From a checkpoint of a small audio embedding model: held-out accuracy 95%, 26041 training examples.
Rows from block 3 of a small audio embedding model, named by matrix and row number. Rows with one number belong to one neuron. Each number is 500 + 25 x the weight over its row's rms, rounded and kept within 0 to 999. All counts start at 0. Numbers have three digits each.
After each neuron's rows are labels from the 100 clips, of 14848, where the neuron reaches its highest value: "responds to" is what is common among them; "peak on" is the class under the peak. Only what is clearly more common there than usual is listed. The data: two synthetic voices taking turns or overlapping, over music, noise or silence. In brackets: how many of the 100.
# fc1: MLP up (model.blocks.3.mlp.fc1.weight, 640x320), inputs 64-127
# fc2: MLP down (model.blocks.3.mlp.fc2.weight, 320x640, transposed), outputs 64-127

fc1.565:448519478504481474497561511484527489521558522537519489509507504515439499490480491465451546483472522463530513453534498574491498518479513511499504493499518464493484520515518506515535464457474528
fc2.565:499489523488538502516446487480485509496524480517496524539490517516518527498456499548491494503534469524532511542466468458468510490510496536503499524518501544509519490528458519468495483502478499
responds to: low voice (100); first voice: low voice (98); background: none (63); second voice: child-like voice (49)
peak on: child-like voice (46)

fc1.79:484538502502508481495532509484489448526500517468517496503484491516483507481466506510471504506499493512522492485476517523486479495508511527516537511494486463451496503513478492560542462478471488
fc2.79:548536516477487497485492509496509496446507515541495513471526499492469477502529500492478462474542481510493484491543516509507512499528512518490489528518483541515496470469475525505496568538516466
responds to: child-like voice (100); first voice: child-like voice (100)
peak on: child-like voice (40)

fc1.606:475532537492503480527533525470506467518551525517521517520510493550417468501468531470446531483479519486498499487499467586508501535482521486516525493490494463450461508539508521496529431457483524
fc2.606:503488500492539482502461515530467454513494483480483489546514525568520504450475494554493517503497512524508490533477501443491507470528557540517521530479496520478510496509476534514533483527512514
responds to: low voice (100); first voice: low voice (100); background: none (60); second voice: child-like voice (55)
peak on: child-like voice (51); high voice (30)

fc1.110:467535472514475476530571496487539505522537517505503504481512519487424502485466459483470528463490523508466522472514475604486495519490444524503523485472488472496491484536509502514537484477437515
fc2.110:485480513491529510445464459488480494488471479507478502496488481521598508498498513512545509516457473525508510492498527419512544511508563506526546523530482504477492495512493457525494485515531491
responds to: second voice: child-like voice (46)
peak on: child-like voice (43)

fc1.38:456532480503487498501524541504464507551499522466500507495548528501475496512477496513477522500486505496523505443471498518481495490511497524500498447511483453466471552534484501509533465460451538
fc2.38:529508513490474503540515471502453530462544540511491504468506498482467454492551510436523456480520532534462526477542521532501486504498475481489493480505493553525515538482514492495473492485498524
responds to: high voice (100); first voice: high voice (100)
peak on: high voice (44)

fc1.611:488530508523459494519565504517494504522563527523483538488510495499425510488471494450462526462497533486481509484515468572493505515477470483501501484482520459506472531503514496503525465458444492
fc2.611:483488509496549491454422496475522490497478471520501497516513471509540532483447472539482482520512476487475543512477485458507504506508559525530543509506526500527481482553469466538519507482529485
responds to: low voice (100); first voice: low voice (100); background: none (64); second voice: child-like voice (47)
peak on: child-like voice (43); high voice (31)

fc1.558:456529519493493493505554486470510488499540530517501508476527492512453480503476510474434492484491527517504525455528460546507490525491525515489544496514501491489473542528507492499490452441472501
fc2.558:492493483512516527511447485500497502485441487508462487507525503482513505525472494520558506526526489527493480540484500464474520497533523508535476490500527518520542510508524489477509548501535517
responds to: low voice (100); first voice: low voice (99); background: none (61); second voice: child-like voice (52)
peak on: child-like voice (49)

fc1.75:480535501492501464514555509506493488530546511513494502480483518544424481486459503493455522458468509493515521484504499600516506511473502504505503504491503475478461526536508509535497472466473522
fc2.75:513509517493521521472466497494498495525486480494532474499467532494540505462462505521482479513495516478538491501468497478471517503524528564478514530511537494462523463476474511483531501476471502
responds to: low voice (100); first voice: low voice (99); background: none (64); second voice: child-like voice (55)
peak on: child-like voice (51); high voice (31)

fc1.349:476543499508513497501527511484486459529501519462502499497497493514493513487459498519481500525498510497538513484479506514473477497509517528505536505502491462470491505508473497560543456473462493
fc2.349:543546513483490503475506506500506494452512520542495513477525500500471472501522505493467459465534478516489484489537517508518511498514511512484494524516482537514504474464456525505507561537513465
responds to: child-like voice (98); first voice: child-like voice (98); second voice: low voice (61)
peak on: child-like voice (39)

fc1.617:466525476520481472516544512498527463502534486515496500472502500496382494463468524461443530443487499509518484485520450593503510529484494504497521484509519475475485548525502511519514456448453488
fc2.617:440463517503543507506454479495489491507458501480517511485484502500552516506500500526506475532491517507524481495474480429454476506528546514506547519486501502519548477526453479522506494507523498
responds to: low voice (100); first voice: low voice (100); second voice: child-like voice (51)
peak on: child-like voice (45)

fc1.73:450523484487516490479507509504497501546504483475504519519500537523498508555439486486504525497486478497516486508475478502488498485487478466546482503491513479445478492518491504482472467481487476
fc2.73:489528450496463532567516536489471491545497563486518493502522511489525476512512503516519505498499493478522471470456491476531508506474448493498466494497485506515487515505478513553532473486460523
responds to: high voice (95); first voice: high voice (90)
peak on: high voice (36)

fc1.456:502516500513472484512552492509513488510564509533512525475476487485420464474503521492471521478506505507498508475505507587525497537524484523528513458499500470493468473481494508519532472495464520
fc2.456:526455467508472504556530532494488501524500554506492495493506511471476518496538501506518478473477496468476464492488486530508506490493436477505487507510485491485505505497514514529482475501491467
responds to: deep voice (85); first voice: deep voice (80); child-like voice (67); second voice: child-like voice (49)
peak on: child-like voice (49)

fc1.601:479526512495472446502542548508496520519580522491512530523534512508429479486446496497429526447476515493499526471503482570481496512507505511496495474496512482475479543526531491480514473477471521
fc2.601:542430531486493509527459470496458497449492483491485553490487466514522485511520513484539482543510484503524478491505490448503505485508522485473496505474471557507504501518533494490460510520560488
responds to: low voice (100); first voice: low voice (100); background: none (64); second voice: child-like voice (50)
peak on: child-like voice (46)

fc1.487:447503498500480504542503513522525507524522539485512517494514505463491508467479473505496528512476557491516542487487476506469496518502493519503505495513514456497492532515489481540523464438490508
fc2.487:457505510488508497492524501489484517486510512485489514494547487533523460526471498452508519486437544502525550460520497450461505512475506482488515478500507512494506543515506454462462459440498470
responds to: high voice (69); music (65)
peak on: no speech (71)

fc1.491:473526506489521505482514520496487503535485492466494528512527547527491497516442481521457520482471515485551517469490478509460474471518505495509524513505510471458475514534484493499490442465467498
fc2.491:528506493497466543556488506484491506498493558515493495482489490457500477502542530513494488514525505496505494473489505482508493520497467491462483482527506502523539509489484500540513505502502523
responds to: high voice (71); first voice: high voice (64); background: none (61)
peak on: high voice (34)

fc1.548:511521456467474476546591496507485494492530549502510512439512506504392455514506509450474510443484514498537499446520514602505504513483469480485499462522485488478484517535510460523516469467450508
fc2.548:482504499516504540460481493523479540505475485495507489502490466524575500528485488465539508502488505506450516486479474418471486497486517517528488487501502504505492518508478464491488510491509479
responds to: second voice: child-like voice (64); first voice: low voice (51)
peak on: child-like voice (63)

fc1.161:477559491486489510505535524496508497516555512496503524524539493528433464498485525483458532485507518499491494459501450585499516497482481520483505491479507475466487510520490493472538449433467519
fc2.161:459488511484515478521510520509485455501532509496500448520545520551473475463490507518502540510462489511553515521493499489500517474519558522512538489485505521493481504534502519489529474487509521
responds to: high voice (100); first voice: high voice (100)
peak on: high voice (35)

fc1.276:496516505514477473505570486525505499526570509499504483481488504498440491503513532461466529493500504514503526485509456586516490507487503502496511452469510505502495516533537516511505459446460527
fc2.276:547487543512511538467506492542497523498493490507558525510465504441515466487495535490533504550477541529488526432509500434486467520463530537489487503513555512491495480486454480530500504487505516
responds to: deep voice (75); first voice: deep voice (71); second voice: child-like voice (53)
peak on: child-like voice (47)

fc1.211:491554514526474472473553505486539480509553503520515500478501500486425488487490529453461505472492510492511509495529484578518519538479476529492477472511508474509483534507508505494508468472471494
fc2.211:496491522500508548542466498504507514514471499500502497528492466501549531488479507523521505555499513488501506512451478446476495509525524542494511500484511483502493493564460510524544503482478498
responds to: low voice (97); first voice: low voice (76)
peak on: child-like voice (31)

fc1.523:457520491479526494483516509507487492544490481474510522519500539539501498549442495487490517491489486500534496492476483500490493476490486470546488500494504480446484485515495508486480450467483482
fc2.523:499530457485466535561521518489463495535493573492514498493519513497511462504533516508519502485501500495506479462469514499529504498467460501496475482507480496509492513510477499564534469482459533
responds to: high voice (73); first voice: high voice (63)
peak on: high voice (37)

fc1.119:466535526517514483525549493468499501519536516518491498490510471478445485483440492503469483496524539489517514442505456560484471544501520520484551494481490472506513506454492504486531502455465517
fc2.119:468493510498510486493501536521517490510499489495490492500524518527559483510462510475507484497503485486513521546497485437484527511481548517534485514472515538452478525514487546433488480491516527
responds to: child-like voice (99); first voice: child-like voice (97); low voice (90); second voice: low voice (87)
peak on: low voice (30)

fc1.266:485534479492487487492548508516484487514510525500515517462496504484472482475491516484452495452485540510478503427516529526517509473484503515515504461540485482500489534485489508549537465466422512
fc2.266:528495493478496519500502480461467529479530547510492508455495464515485481518503494473521483471477500531491489475535479485491496508560493469514510451533514500492493519487512465517464489490511504
responds to: child-like voice (69)
peak on: child-like voice (31)

fc1.459:500498479549444508542523519496511486510557527501501490476505500494470476495510493507493488467510482490479499458516503547518496501544477499506512468494508490490483489455515552542517488497480516
fc2.459:517505501497479508563533522496509507519498492482522510534488527484464515498518518528469501504513475470477475530500458525531485486502426494500482544491512503498501484523494506485514488502486474
responds to: deep voice (100); first voice: deep voice (100)
peak on: child-like voice (30)

fc1.311:457516513509491496539525493493497511527526530516506487470495460470473485486487484470493536489492552505476542454510484526506505542484503519501518458501509466509476533460502495531517482453484519
fc2.311:446511504503492493504548519494506495529538516480475516508548517489499490506456502461482495501466536464522523488509453499471517515468507515477512504478516522482514554517507472466495472441465510
responds to: deep voice (100); first voice: deep voice (100); second voice: high voice (47)
peak on: high voice (33)

fc1.572:460521504528508460498550509486499486493542509518499500485504494503440530472474487452467512509495515505499528491509468576491512520468507534506501466489519454500482508497508487507520455473470482
fc2.572:518473519476511512500428499492522491539459502543495465502509473512544502528467497536517495501526493520505491525493505466482514480508487506519479545526527533487496490514491492491461545533551492
responds to: low voice (100); first voice: low voice (90)
peak on: child-like voice (35)

fc1.352:472535488511472509517546529524494478521554529495519533518525529497416487486472522486431526488492512499523508464508481559517490493511479505486492474494507481478487498526484512504546482459448537
fc2.352:514521473493482542532526498485466486523493528494489477465525474498488458503539526487536512506520495523462501456481503560505493502513518526500503473493485512519487526505492455555516480457499561
responds to: high voice (100); first voice: high voice (100)
peak on: high voice (37)

fc1.335:470483494491508430484522485510514486504578487497525512511487527498418490483486496479452496487458519514497507508529496545506490480511521488511521506496507501491498507527543483491482455458495487
fc2.335:516469467488481445476537482534485499480559504491533495480479509519442483498506494480465494503514506502494500479553519576529481479483528467514503491487483499498502484500567509455483494495487521
responds to: low voice (100); first voice: low voice (100); second voice: child-like voice (53)
peak on: child-like voice (45)

fc1.413:505484468505450502538517502503505494496575535493531509472481520488476460478520515468495506495524503506481480506525518540544477516496470493497490473484492512509498468468530538543508500505503536
fc2.413:522501516504464512572539519484489488523524520498500502490495508460458494481519527493472476477490487494482488489513487537504507473499435509490499509535490516523522520482503506514510499498469481
responds to: deep voice (100); first voice: deep voice (100)
peak on: child-like voice (34)

fc1.208:504568505543492471490564476516512450529522505512510496490479490517472506481497514492481469494497470536451473506487518542530491511501501521511523495498515488499516523481478530536536506507471495
fc2.208:543532502466476483473525471489494476464539525526471513468515480501466458500521502479506490468524467518490476474547518532522529500512531528509503495544492537514523498481487508511499548508515472
responds to: child-like voice (100); first voice: child-like voice (99)
peak on: child-like voice (44)

fc1.179:445524467495506485498530546512494470554515509484509539514530543500475500477471479520456521482459506492515503471472484522510504500520522516485505490492494447477488500504487519539541469472446490
fc2.179:483458492497498493506506481469511525457526527526470474445533464508513470527491467484516473479486516511513529472538505468455534533513513460493499490531501478542511513501550504488461533509505479
responds to: first voice: low voice (53)
peak on: high voice (35)

fc1.481:488546501506477452491540528514521498520577501516507518505506509501437488499487510466442501472480518494484511491493478577497492507489494498503486471474515479486472532536511543486513463483459509
fc2.481:520448508487523526534472500499475508473503544468469496517532452512495494501533501520517504488519504498533497476467503487474490512502475507460516499496499552474450489529485484538501512499504520
responds to: low voice (100); first voice: low voice (99); second voice: child-like voice (45)
peak on: child-like voice (34)

fc1.485:488538539479499461484537495492512487518553480518521519504471495514467498481479502478427513490483535526514525484523489554487491495482514522511512493508522501485471527519484493484511464462453488
fc2.485:542507471456494516504485487507444486510479515511474549491485507555531451538543518512535503462505443514501441494476519496529510489486505475544508461507471527484520490512483501518520494518502505
responds to: low voice (100); first voice: low voice (95)
peak on: child-like voice (33)

fc1.50:459567499517467482515562498491533496501533506504515536500530494523433479489466506467455511481499513484531488455503450575511513515484478500493516484474498465478455514524504484467538427433460516
fc2.50:474499511474527468505514542515483482511527512462497493561549506548491486469471468538478504488493524523543496522483516510492521482504527547514517543491495499473490542509500504505543497497507510
responds to: high voice (100); first voice: high voice (100)
peak on: high voice (36)

fc1.530:504522484494516502485510497520460420537489507485512507510471500553512494494504527512517521495501428529508445494478530506553488475481517531531517478511485503477497501525478512556529477498492513
fc2.530:519458508484532478471479494547498494447510505515530490494526496512505485492531493503517479490500490512498500502540537503515504479518553520499529498511486519480474472483524519500463549541545481
responds to: child-like voice (96); first voice: child-like voice (95)
peak on: child-like voice (43)

fc1.561:493515491510456471519546512506478475518557531516485503460512502499431477493486510454468521451490508497491518448521497587508497529474478484506494486503509515498526542513532455525490487470448512
fc2.561:489486523482516561512483474511485527518478493475506508516488491479555506498502486500528474505503535494493498461450474434454473510471497506470519470466520526494508509529458451514507485484506544
responds to: first voice: low voice (62); background: none (62); second voice: child-like voice (58)
peak on: child-like voice (58)

fc1.592:473560513500487483513528532522503497528524515493539525489502511514440479496477503479411505474496532506500514482514473533493476501518481496516504493484484492473454485508508514480520457449462504
fc2.592:547501487485496509494511502512465456500502482529480459485520453494505476514562539478533517481494466508483476493484523469544522475463546546537471461525470516482512545466515485498512507481496494
responds to: first voice: low voice (51); second voice: child-like voice (42)
peak on: child-like voice (37)

fc1.150:458525487482520491476510506507498495552502476479506528522488536536498498550443497483496520498493475500522481499476480501484489483490480472547482506491514484454483491524494504480475455468473473
fc2.150:497532454494460538560515521496476503533491565481518497505514519484518481509531512510509501494508498485511473476455499485530502504476453501499462492497487511499490513510476504556538475478469536
responds to: high voice (92); first voice: high voice (88)
peak on: high voice (38)

fc1.598:479501528503494485540569485462467493499525505524493500442508481499450485493458519478479480468503545518548533421515519565475493530464519498493521484506460471503523480486505480511497470486466499
fc2.598:472555482510512511476517502539532514503499492468464548524503502482527504497476486492542490515473502502491502518463453472513512491507508530516508514490519532464460531523443490513521534519496492
responds to: deep voice (100); first voice: deep voice (100); second voice: child-like voice (56)
peak on: child-like voice (52)

fc1.571:476546481495484479508579527508493468533537524492517519485522540501433463482471493458459509451479524505526508482499470554502494491461485505503500466505503458461473524522504472519523462450445512
fc2.571:538470517494496538520513486505481524508493508496502468487479467509477482525522530495539522505535524494484514474474504503486472509478520504455484451501476527522493499498487462504510499470508523
responds to: low voice (82); first voice: low voice (72); second voice: child-like voice (50)
peak on: child-like voice (45)

fc1.151:484529496508508479491540503476477435531493503467519504504484502529487509491471527506478511492494479501539492476479518525492479497497518526515533489494484470460467500531479485553532451477463503
fc2.151:535535500469505497476504504506500491450501520551508499464530498495480467509524495507480462471535477508481484482537521501513528492522522510497500510520486524508510464458460534514499570544520462
responds to: child-like voice (100); first voice: child-like voice (100)
peak on: child-like voice (55)

fc1.488:482561490510466520532564512507488507547535516485511529524537488514442485494471526468454491479487487501468478471507438554523511517483475508497488484483516502484494508531476489470558452471458532
fc2.488:481518491479517475503526483502466437540509521477466464506543516526482453481498473545483532486508491490535500527489510524472538464533530559485546483493490514484502540504505518528541480478506545
responds to: high voice (100); first voice: high voice (100)
peak on: high voice (34)

fc1.463:503527487499529497472519499516466432543488496477527503510466511548508503492494529508505519500514441517514443487472533507537479479486528532528540487498487500465485499526482508544522474505481519
fc2.463:520461509481530474462477507529498491441501508525522483479521483505512482486526487509514467482504482505495497488539544487516515487521555517491514509518481517503486469469515525513480564545556481
responds to: child-like voice (100); first voice: child-like voice (99)
peak on: child-like voice (55)

fc1.33:485532458513474495514559481503520471521537496509510496490502479494458491489476519456468526477459514504533494472508456588490500508462483496493494490491504463488508553512494477486509453445437474
fc2.33:486499484469461515515478452498506452506497484543505536477521478468532547515507537515512533499492482497516484504465496462503517474479471468522536496525430518468512479554516467514510514502480485
responds to: high voice (97); first voice: high voice (95); background: none (61)
peak on: high voice (35)

fc1.503:519487484483462487540523507488516494487598531498520508475518521482463441478516513469491505487503490496493497485541509533529504520503471482482482492490488506504520492482538521523496502490502537
fc2.503:530496498513466491562558509474488488517549524511488501484505516490433487510515524479463475474508499480496483476523488559498492493496452512469502497504488529515527499459512516508509505488464513
responds to: deep voice (100); first voice: deep voice (100)
peak on: child-like voice (34)

fc1.22:467561507492484489523544510502494493519536515504508549498524504559425463484466496492455507496490511532512488458500458591493489496490510522516535483500491497468493532531490505489549470468444502
fc2.22:453468486497487489489526494496485449519518489504504485528516493548515501513495529472546494495459444503520451556479512468525545487459529541535482499480491528485499523524512464466496486488502501
responds to: high voice (95); first voice: high voice (93)
peak on: high voice (30)

fc1.478:505540538475498431493542476503512467495547499516497547510477497515461480472489512492458526500493492532495505499522486538518518530511514517528525518498511508467497486496501475515538488497481459
fc2.478:533527486498483473480523502522514487508544499513515521511530527524435493475521474507459513483499465486487478516519497550522497486530521548502511524494494525520514497510484541486528514511493480
responds to: child-like voice (100); first voice: child-like voice (100)
peak on: child-like voice (44)

fc1.404:465514492495466503560549520472506501505549530506490507480524493505442481493480484496473502451469526512505542476508494546463508484480464492518478474521513482485474520528515505543516471452465512
fc2.404:468505537525539502507499506489547480511484466502513511541497479521486512445479502479488506534495521481493514524495476502490479520496523542471513521470527497483478491509462493546510487463527472
responds to: deep voice (100); first voice: deep voice (100); second voice: child-like voice (57)
peak on: child-like voice (48)

fc1.399:500532498524480458478564514487510470519574494545488488490487485506446474505465535460492527455498493500507478477520489573519499513453496495498487476511494481510509522483525527487508472477469494
fc2.399:528501502482500536510485506473510520472508539496483468532519476512489511502509473510564498524540480487504497502470512521497533504487483518475502492476468526520469461518506515490521548523509531
responds to: low voice (100); first voice: low voice (75); second voice: low voice (40)
peak on: child-like voice (32)

fc1.321:490514489475455459534546534506510497526540519537513511485498503523415505513478516479463527476483517507514514473504467577505496543475480469485507514505532472515478533502525493497494438454470516
fc2.321:510481510468507533505445492487511512498506507522509510520537456481545532498534520509540519536508486503494493553480482415493527527507536522493494517480515494494493513501451463500502526487530511
responds to: low voice (100); first voice: low voice (100); background: none (64); second voice: child-like voice (53)
peak on: child-like voice (52)

fc1.604:472565502508459486516549540499495516526542525503501528484525499494436477475477503479475505456467527501516496482492469585508489506477457508528507458506499474459471520505470475517532479464441480
fc2.604:492492485504514508494549466484495476518509511480525509513521492533486448507501522493492537486474485539559508463481512501519523497486540538467520464496510510504496508563483467527530456453489518
responds to: high voice (100); first voice: high voice (100)
peak on: high voice (30)

fc1.407:484522460497460477538557473512511501519562524508492510475516491503427465459467497461465542459482534483491510492519486604515520517505498521533509467526498465499491507475501487503519471500462512
fc2.407:507494509503530514458467486467527510500465503520498513523468490512557546472536513529516515521510479523508518530477509433490540527516551511488513523507498503526503487472468510527491515539498481
responds to: deep voice (84); first voice: deep voice (84); second voice: child-like voice (58)
peak on: child-like voice (54)

fc1.107:530475499464459493533510483488504478471574530532493499461507497477493434489525516454505497495504492504493500483557526527527516520484470460513484490517474519515519487481546503540476508493506522
fc2.107:534501492502472489557560509482483487520536518511498500484501519488428488512518529489459472475519494490506478491520510569498489480488454494488490500514473527499518497470508504510504486494457518
responds to: deep voice (100); first voice: deep voice (100)
peak on: child-like voice (32)

fc1.437:443518486517468513541503504527531510518517527483524525495521509457492520471486474494511535515484553498531530498484483507481498529498484526507495501491508456478480524518486466539536479445486491
fc2.437:447511524486516482477518498492488511492518508488494511495538479534505470516450497456490514492434529496526542466519479468458517505479518488508519489492503500487509531515513456455471457461492466
responds to: music (75); high voice (75); first voice: high voice (59)
peak on: no speech (79)

fc1.236:492557503508471476504574506483535475523546503507527541485499497484431505490480505475462517468505499484522502476519459558485495537487488522506497499486504474492489534508502508507513469464448501
fc2.236:474468492486505530512444506518484541498468510456484504521495517485509536525517504550515543520507507481506472522448483430498502527531505479508490497479516476476497478514501528524525532517544491
responds to: low voice (100); first voice: low voice (98); second voice: child-like voice (45)
peak on: child-like voice (37)

fc1.538:462523496476529490484509505505491493550496484468503530520496544533494501543435492489479521493488483493536487494477482500487485490503489473534497508486507478448491492513491502481476458470478485
fc2.538:495522455502466535562509519496468494532494578494517496500518514494534469511536511511527496494503492494503478473462509470528507502481461501490477480509486498511497515504471512557532480487476537
responds to: high voice (74); first voice: high voice (69)
peak on: high voice (31)

fc1.251:508544512497483498497521532472491483541498489477502513482524520470468496512465522506431480476509498483535494459474484540490499502494483528473493478484478476465479507480467530505516466472436530
fc2.251:498585494493487558496540470483478483527507524493518500478494470530504483502508503472520527482484518522502519503491491495502498498500484514532536463529487517500524515525446476515522488470461507
responds to: high voice (100); first voice: high voice (100); background: none (61)
peak on: high voice (37)

fc1.320:519540540498497446492535475517518470493521496510507526499478504503474508474505514497468522489491485543487495507503513540518498525494500515524527537490516479501503470502491483524532497500468470
fc2.320:557554502476463489468538474509489486495537503514483519484499498498445469506529498487481488474525459511495462498530509560525508499516514548511510500514491555496524502471480521500518547514476465
responds to: child-like voice (100); first voice: child-like voice (100)
peak on: child-like voice (40)